Weights of a small CTC image transcriber: num experts 64.
Rows from block 11, named by matrix and row number. Rows with one number belong to one attention dimension. Each number is 128 + 32 x the weight over its row's rms, rounded and kept within 0 to 255. All counts start at 0. Numbers have three digits each. After the name is the row's rms in percent of the matrix's.
# q: window attention query, key and value (stacked) (model.blocks.11.attn.qkv.weight, 144x64, the q third), inputs 0-63
# k: window attention query, key and value (stacked) (model.blocks.11.attn.qkv.weight, 144x64, the k third), inputs 0-63
q.1 108:181060105147142106159134113079144113074127128136130122113103141097123124140110086095083127124089093115144078084071182102140117159120112059145182149113127125107134183108101132058177187120145167
q.2 087:177081112090075175123137141100081072145169094143104150151122099106149099145144073117103046162072176137111138124102115126157135103191154112148098082141138120140087077144097155158108175122143157
q.3 125:120086138135121104163098118101162120082115084115136083115120146170169100108126126112072095163086116137108195085157178151130175156098156094104157098181141106112141157058156147071161079114181140
q.4 106:090177169184087128137108124168113157172106166121114085140137174116144095119208129151129130157142199125060171111166111136154108121112174197152155058136160111162114123127153118142103115153134160
q.5 093:136144110174143112118128124121083075178133110138145143118143183126144127172167119144172188206118120095165180114091110124061113124085136154136158157090181162158059126126073088136127169108109140
q.6 103:117106107169107134075134114129131101178134069098077168140091154126139116163078147176136148176149080136094165151137185139067155073110082191088135133118104103130136137122148120115146061117188138
q.7 089:160148175125087119067122121171147135125123134139165130124135113108052114153063120085104095158182137128056134142201099131091084165141164098104142092094114115114110122117168070150150167078156130
q.8 085:103137137114134115086094113116141112105186182084169080135097132098099111156126142147175097163124168126156169127090157163138139124079113132113158107119201064122146140107097124062070170105112053
q.9 096:157125091069167098134175109157130123142097153165165120189171124095110123153068168113168162123142137131127117144123088102138179088137195096081117113153097107142151118128167088207161140105064135
q.10 101:157156076137113156159125203158109133197140182120138148166141120110122170138186106117187122100146159143089135140107053138163119112129155148134117087099118137168138099129101151153124133138017133
q.11 100:168149125141103156145160131089156115136194116130154169159120140159112159108128129136208081152113162113127142150167140164113028177148189161105112121157174102195123065133142134134127119127089143
q.12 099:189160108141102074102146087159143113140166164176128162115091085105075124143183104123125104098080128123181088168124133161109099127133133185169132176095157186136156078184117091146121164164135125
q.13 090:175142090102182122182074100064152073086105164170162101147119112149099117127100163129137103105102113066141150095123191114163189081076099103113138159160137097113144086135092108144110108147153127
q.14 101:153064133130152135121173179097136172109143159163140032115170125080137131147093100132159118151170163121142219150172146133089135087145128091140155109103131131108127116167095137049124148130150105
q.15 102:149061154135180093179113140118101129131115143084159138084112093148109141164174109081130103134091076106129014118092150149138126117143128052138126133173117132137116143144105150142110193158127086
q.16 101:103133138126065124109143111110158116147125089160137122146088107121164188098122127088117098124138124077136113162152109167119159126188165088156132122114124124077198157107152133104226167153211099
q.17 112:090153141169107111075125111162114147134061139147108112153118174067094102160128160128100165144090158107159060103130164114163081173111110132094100194131141109085167103120104168087067146157092141
q.18 094:153158132120187131161138144109168103103093089125087108125127131139102103099055137095145121092095195107117141131103114103128070177113130116169161212158138109197096110117103088193124138110143081
q.19 108:110122160148144070146094152140138113152137107089180103175118118091133147147137077094138136148092161193118071143138134105120057103147156093160132122093111067181128077136115069169182134116108072
q.20 096:152087121151133174104137137091149159065101106152165091070115147076168099170111179158110075111146095068139104113137164205153105147117152153151131137109140125095141074127132127130166111194183116
q.21 112:192141121125152092118145135130205119169153153112124135190123075155094134192107082130173142113131153151121191091057140143102130122108128117122151178094110134154160149077135063164169139114085114
q.22 097:213118124087071111132123114142115090130118099110122168158182088136163169080126143116115125151087129127149192114168150146189156077079143153170106179111085104171126100076111108096119086136117105
q.23 109:050135119131103142113084171123122150124117172159093120155108140121105133142143118100091132173173094180140140124174114062123203168125084140085174149131138151110155124144162136039103078104160150
q.24 101:144103137148148183088097145186143146176185107098143202140145165142148141102125113142162095164121167016148113182111123135148110075117130106182103135105140150122135157148108130120120159137091073
q.25 090:117160084071153112105114134141144081097189108080131188176102111110107083115197175133195103104170180107122120129107116134186119115090134149167155123117091103153146160142164164118178108138128090
q.26 086:107161125101156121143087092178127203098168143090145089065172172073119134073143155147088116144099125098115106134131119090124137118114102161143146188184134115070134158091138131094177160129080165
q.27 111:128199110068185146120122108152111122094155140117103176116097136102159086158126126163104124090142139167181105140091122125220120114154099101177133119075101177159126090185077164116125155112114155
q.28 105:136103126164089090103129105093125081092150098189097143099129079112131144141161139095081139155088173194178146119111125124166091176060103137126110139040136130069144129137076137086124120117153116
q.29 097:136100140177135081119166094118139187097126153132113098086116086125073198104070134090142130117126126101071149122120173136078139096174121081062121134145071089159123079111157123087170148129146156
q.30 101:109145105169095054161159150120105115143129137098067119121152134157169156139110158125080083219083095158107158066083143167098148106075109149108112126156099091084140182108156128126104151107141123
q.31 107:137087107126137150158140112152120113172120104109124053204084140129144057129144105124177120164135154098157130101093116136105156151128114197132078115149190092143139142156078122094124175116071066
q.32 111:108169148093093121093120085172101146117144138132101081097153094155084124142207164140132141114144172159088078154124045129128092098137132159136168088087143132116135085160131105175102149151053100
q.33 094:116005121100092128154108102111106113100095126135169101089123135151161095056142119142154155106104134075144110099157130195173099119107162154135117142151095134137147128146126169109138041152151118
q.34 099:071034128118127124147138163080065122124128122158200123099135154063167120131111126134121067161143116118143078121189118119088134145108141167139147162082109096109132098146177098106187115163134123
q.35 090:134129118140080148136087079158155123143121067126133126104131100150176153123155181200102115167068137140148171118109158131108088110117101172149114167068125081097151088155133091181171148181070133
q.36 098:105195168155105126140130165130141160160123166145149213150101102145152089193122096135178134148168160132140169118112138130104103133167129101138181150130128152186103136100192162217111112121107103
q.37 092:153136138128214125108127153104173107116081093153154108129118131088156111203064115115183168120142092066137112099155137199125137168072133090112106108128093143140141084086104105095167143153151115
q.38 100:152121164097131071177152143114050150081153111108191118074202143149143135113081101113094107103123143134083170105120105123098106161162144159120094119099112175102123125068148162163148077110113090
q.39 104:146136055131127172147075171137215175102151101120120116109118157128096148152115126135095104158100087139071094141058116119104160155184084125087148116172125109097186101148120098125158123137111180
q.40 109:139120114141126144106184115138105129078099126131126045138085146115127099152140129132069133091175081138095138083136155113128139130145128099106168095081188187039165128092112142139164099141130200
q.41 097:125085134087162094128092065167062069160123158123070116089170151068085125112115126080091125113114181147108144151076154149145179107108161133106147118161093162110132103153081159178136139118152132
q.42 087:136208132123102140155112124171081117198161140092101213127119163121144143108127162163106182171179145130106120194160082139103125103126165188159100159107147103185119152124118096125138123107139104
q.43 101:151131161170083110109121116137171096127099130121136173188149124103118099121148114102139181117192148108055131169114088169158102119111122165152111064107105092186137130208102090136114145132094067
q.44 091:171113147140142173080141110068144134125145092162061178111159097133102129161113091126117078127091135097156041104071172147179104103121095088098095170139139163093097119103153119158116130164134167
q.45 101:139118118141139148180093159132160168162122153137163119167101152167139180147097100185088157033119131118072123098107167090158173144173108170112154151140137115092123201125109126109097101117074159
q.46 103:152076133119151155150128138089136084129081041128185145091125152206120092085096144114098106116143157105086121099147132075140102118148164155161158102132109113154106120185116055100139149128190144
q.47 101:123108141142142145141169153091111138082171085058138115127138130148162133117187087137154135145158110088160151116094147170068176091107162090138101107147155155126089209087110140042123105139131091
k.1 093:200095090114144142133097149134191067147114141178085110132100110062145094187187174137137112116150191084116119146140127199129064119121126120147124106114109143116102106101070099142113136149117153
k.2 093:118125127161108109128140130163105056070125134098132115163132139129154112153121158080134083189140155219199089139136162132140119105104147189170176086095131172090128114153162108136116118180084130
k.3 107:145067158069154126206131148172191112143079129175131141088152167107113171095096104160084168105137109165182132096128176163086119131133108101140077140100102125121118119162132183111108140113077129
k.4 097:083151155126163074144157091128118157125159088129160144112159146115130108150056046107118122101119158200145151069147145146063189160156152125118117187118117116103088124076117110089152135140150095
k.5 093:187114137182072095124163121132107158118123072143139102140114112127159166126117122100110119082152118167110073088153129140155081117136117151171122168167167098096089172099150154046157123203174104
k.6 107:143121179157089160122136102109135173165143166182163123139128171081071140097130127159102152126139093112133153093117130140123151109103075168181153108176119052125099198125172112112104054099101151
k.7 108:098098135078122165156108207070179119145135112151095092141112119082149128154107069171155109129150146065167148159165166115089133148098131107106136145137088090132139099141133151045159092089155166
k.8 086:170105116090106115145122135164101120197092170117063156142118119183088132121149183100104162111164093119107151093137169086096195130089111114111058160125100120109103156110154122109159157060150168
k.9 092:178146090152157205059069138119120113049133161143152136131186156184133115130079141159143113126109103124111153141177113154204099145152152133112112138139144172178110136093115128077141152095130103
k.10 102:100173094169153171095125108152067131147151152111152131116157092130160147098101131126180064150063210137116132141139149112106101151141171161113139102097152179146108124155050082158155165146144093
k.11 093:087121103111109116164168120131125146126095077151142113163134090112116106142169093119124099153135134168162081114170184185147156178108122134065136137153076059123087128086196133051171129134148139
k.12 102:133143131150081115106153089154080116159197142122149123179099102109168077177130210083141081172165145134144080161167119128131139128078163176127174060131143148134103142099140150100156119158123154
k.13 081:202136210182105164105152109206152192112122130116158160135139131132110171122158171132134164102111193143141131172110163128173110134112158128113129134159149178120076111111164144137160099139083088
k.14 103:131085110150149118096111086145107142162083068183128092115143146171051086164125135122120144150090180073113121110099125149127126173102120122188089152113123154089141138171131082158161122192062114
k.15 096:186154126125118122171156119107136069154114166134103159204088080109115138165125188176127114139114105175121129177137169139199130131166143091153121131152152204151126104097082136165066145125134123
k.16 101:170016130113149063093127102110117089138157133192141141110125131168185113143110115128106109180140107097204106139162133117090175103118123098122155161092146104110201106153144146147135117151113112
k.17 100:157081131137064157100162101142086120093192114172115115116069063132174126103169118092121121083157124067128123097161109074137087159167134108135102077118151159110138103118066092131150138141178139
k.18 087:110102170123167140145120184175132209059098147085119077110079152185127135131155140116086163102130175116093122138156142122139194156154095096076162122166130189093125097152093140129126117124097135
k.19 107:134179125142171128145111122082138129153127150195088163164114133144153110146101117109074160121124099184123106075157186138128222123122109144134140133145135147056103100104132151126101061169156065
k.20 087:111108133115137172035175120178128104172115202132133119131115132078085117128166165151151168131133137096160179112124120110087080138129140115125119132159139134160078102188107071171142169072101150
k.21 096:152070101103134171122088154136103170122099170152136098105168153125168135164098163175124104144133113113106127124146183168142194200100089106136143082142104152169113176114067125073126092093100174
k.22 112:114148173151096180157113088128147092128136128169184080093157109124134094136125148089120077134134191137167092107152168105141088125072193192147095069074086156133141126135150117127156073140139123
k.23 100:133109165089115086165093104121138142181135137145132164141133133151140116046112083141137172107121103111163109066114092147092171097114138134158106167104057074148093204167124138181168133153118093
k.24 090:137098121150107096138170145141074093119111149104132094126160052128178135107190091129085155148165148134135144165135123060113182116115063099136135130090140101105140179129140035146135131095153176
k.25 109:145140125097156109100139141175133172105178142085156172177171123139152139179127163122156111110110200198089090175163139148120189128149096146149130088164125079106097111054155100159148106119141137
k.26 098:135144098125136190138109115145095091105173098108143127089156098117161115114141110144154116076179189086097129114173071088175098130116138118111077131082173128183140065127081093100197134137142098
k.27 100:079193127119152095126100145119177114151141121127080150141147102149121096120097186096159114117186188166069127164138104128123101089106099168099113115125072139073113130058162081121099088155162161
k.28 115:110132134094095155104165171188105121162171161149096106143094142146135139144152191098131136143078142137131058123121088128035089113065146173179129111118124095088129069149130104164132124165108151
k.29 099:161097140105102166122128136141112088123125087197113168100149103074144097149110128132139083127106144058113093099090180134164099195100118105119151101153160114177202107106125102099174058131126097
k.30 081:129139169120110111131112168162104086148138110134154099120108124165082158146088128139156048119039136073153108081109093151132095113168179157161114131085095139123111099121103054135112102128053111
k.31 130:163099145160082133157128125130108142086101102137134141142087097153127140125154155068135065131128147157137119088205135084216175117150093182166149076134160168111139143146123068138140155189119148
k.32 112:065210103131126138126129179161071121098204149097114119190105158144143121146100184144137087112116105157115121113135105101072139109119126172138130175145195119156102068109115089160146098112149119
k.33 092:092182138193112124141129166127141166106140117144133098121094125064107073143167164074101121102133195175135114113115141151141070127146139180167106053130180122101168104122155104181072115131131144
k.34 091:150214103141159126117133109104080101175113178119121163136140121075143128091119109127158194085159108152168100084187118079180089134159136162174121143163142071174106161158124092151109148137113112
k.35 093:080181124152094140134187143115107142163122170166157123111069123100149153126158183114122111088161120167171120086175154082127096148089121206128106101150180117125125080129162074120112063134147153
k.36 105:083135107084094086138090156134170103093070137113115167059171101114161146107112084178133158144177082095131159144116162182146157171174098114127154154131113129091139175089132145108130119080184166
k.37 099:233099112156182144086124130093113169158097129155080100145106138121112193101138114149160171155093136106113146135127171109151063144149133124130104126168114140101132133162082138037133160176119121
k.38 110:111139093082155207131082149110146108172079079135109097086133148104093122121116091161158091149150150063133093147120113092115075125090133154148130171099186174163158064152138157122121133101126073
k.39 112:152085098135173160104136139142085140177113204123165136147127162133108162105196149177119132175101127112125155075109115182126157132120119159100117136121180169145070149197087114145101149115070083
k.40 120:097067147119125145122123164186164118085160140143117172138113072065179154136115077119173106129161111102190123117100127091129080103108094158140179074107151131156106082145140122153207091121139138
k.41 088:123131155146102159129122113131118161153168128089101081110146161155108083116036144118103128104181201153128149151137106083125115151090122121173135134109193209167104137161126112130066077136087141
k.42 091:105162179122121142155096151074146119129136116143156130057167131165117112120070124160072133142155129048104145124159101104081181110132119100061136176136085093141125174144138158109108140085193160
k.43 106:126202168139153138109157211087123155118176127114113112156169121114143136172168130111102154171061131125172163108088143140057158122112126146149168099178136117082074148082137088118164158118137110
k.44 095:102137104149108164110159104163101089145142144114086096138075131066133115103193143126120128141127108192166132163134108172149073105140143115123174128153080091152053108095140074134098056104116180
k.45 119:130081113134133200118119057117143114080097081179147101076139127119110153092160109157133132097121160064092179162111124165115099126128175080155132144092134167147130169121085159164126171145068091
k.46 106:137087169111140108141195127101164153058088087148164101169165168119081135181158117120087157157139138129110080106092150137086113122119095126169154193154172111118151155149155179145086128151069115
k.47 082:168110097127136095172138118133115099118093034105104134131144095128114147143098088101088108114110079179127080097115116130197128113192069062199085150136120105143128185141156142124145149127123109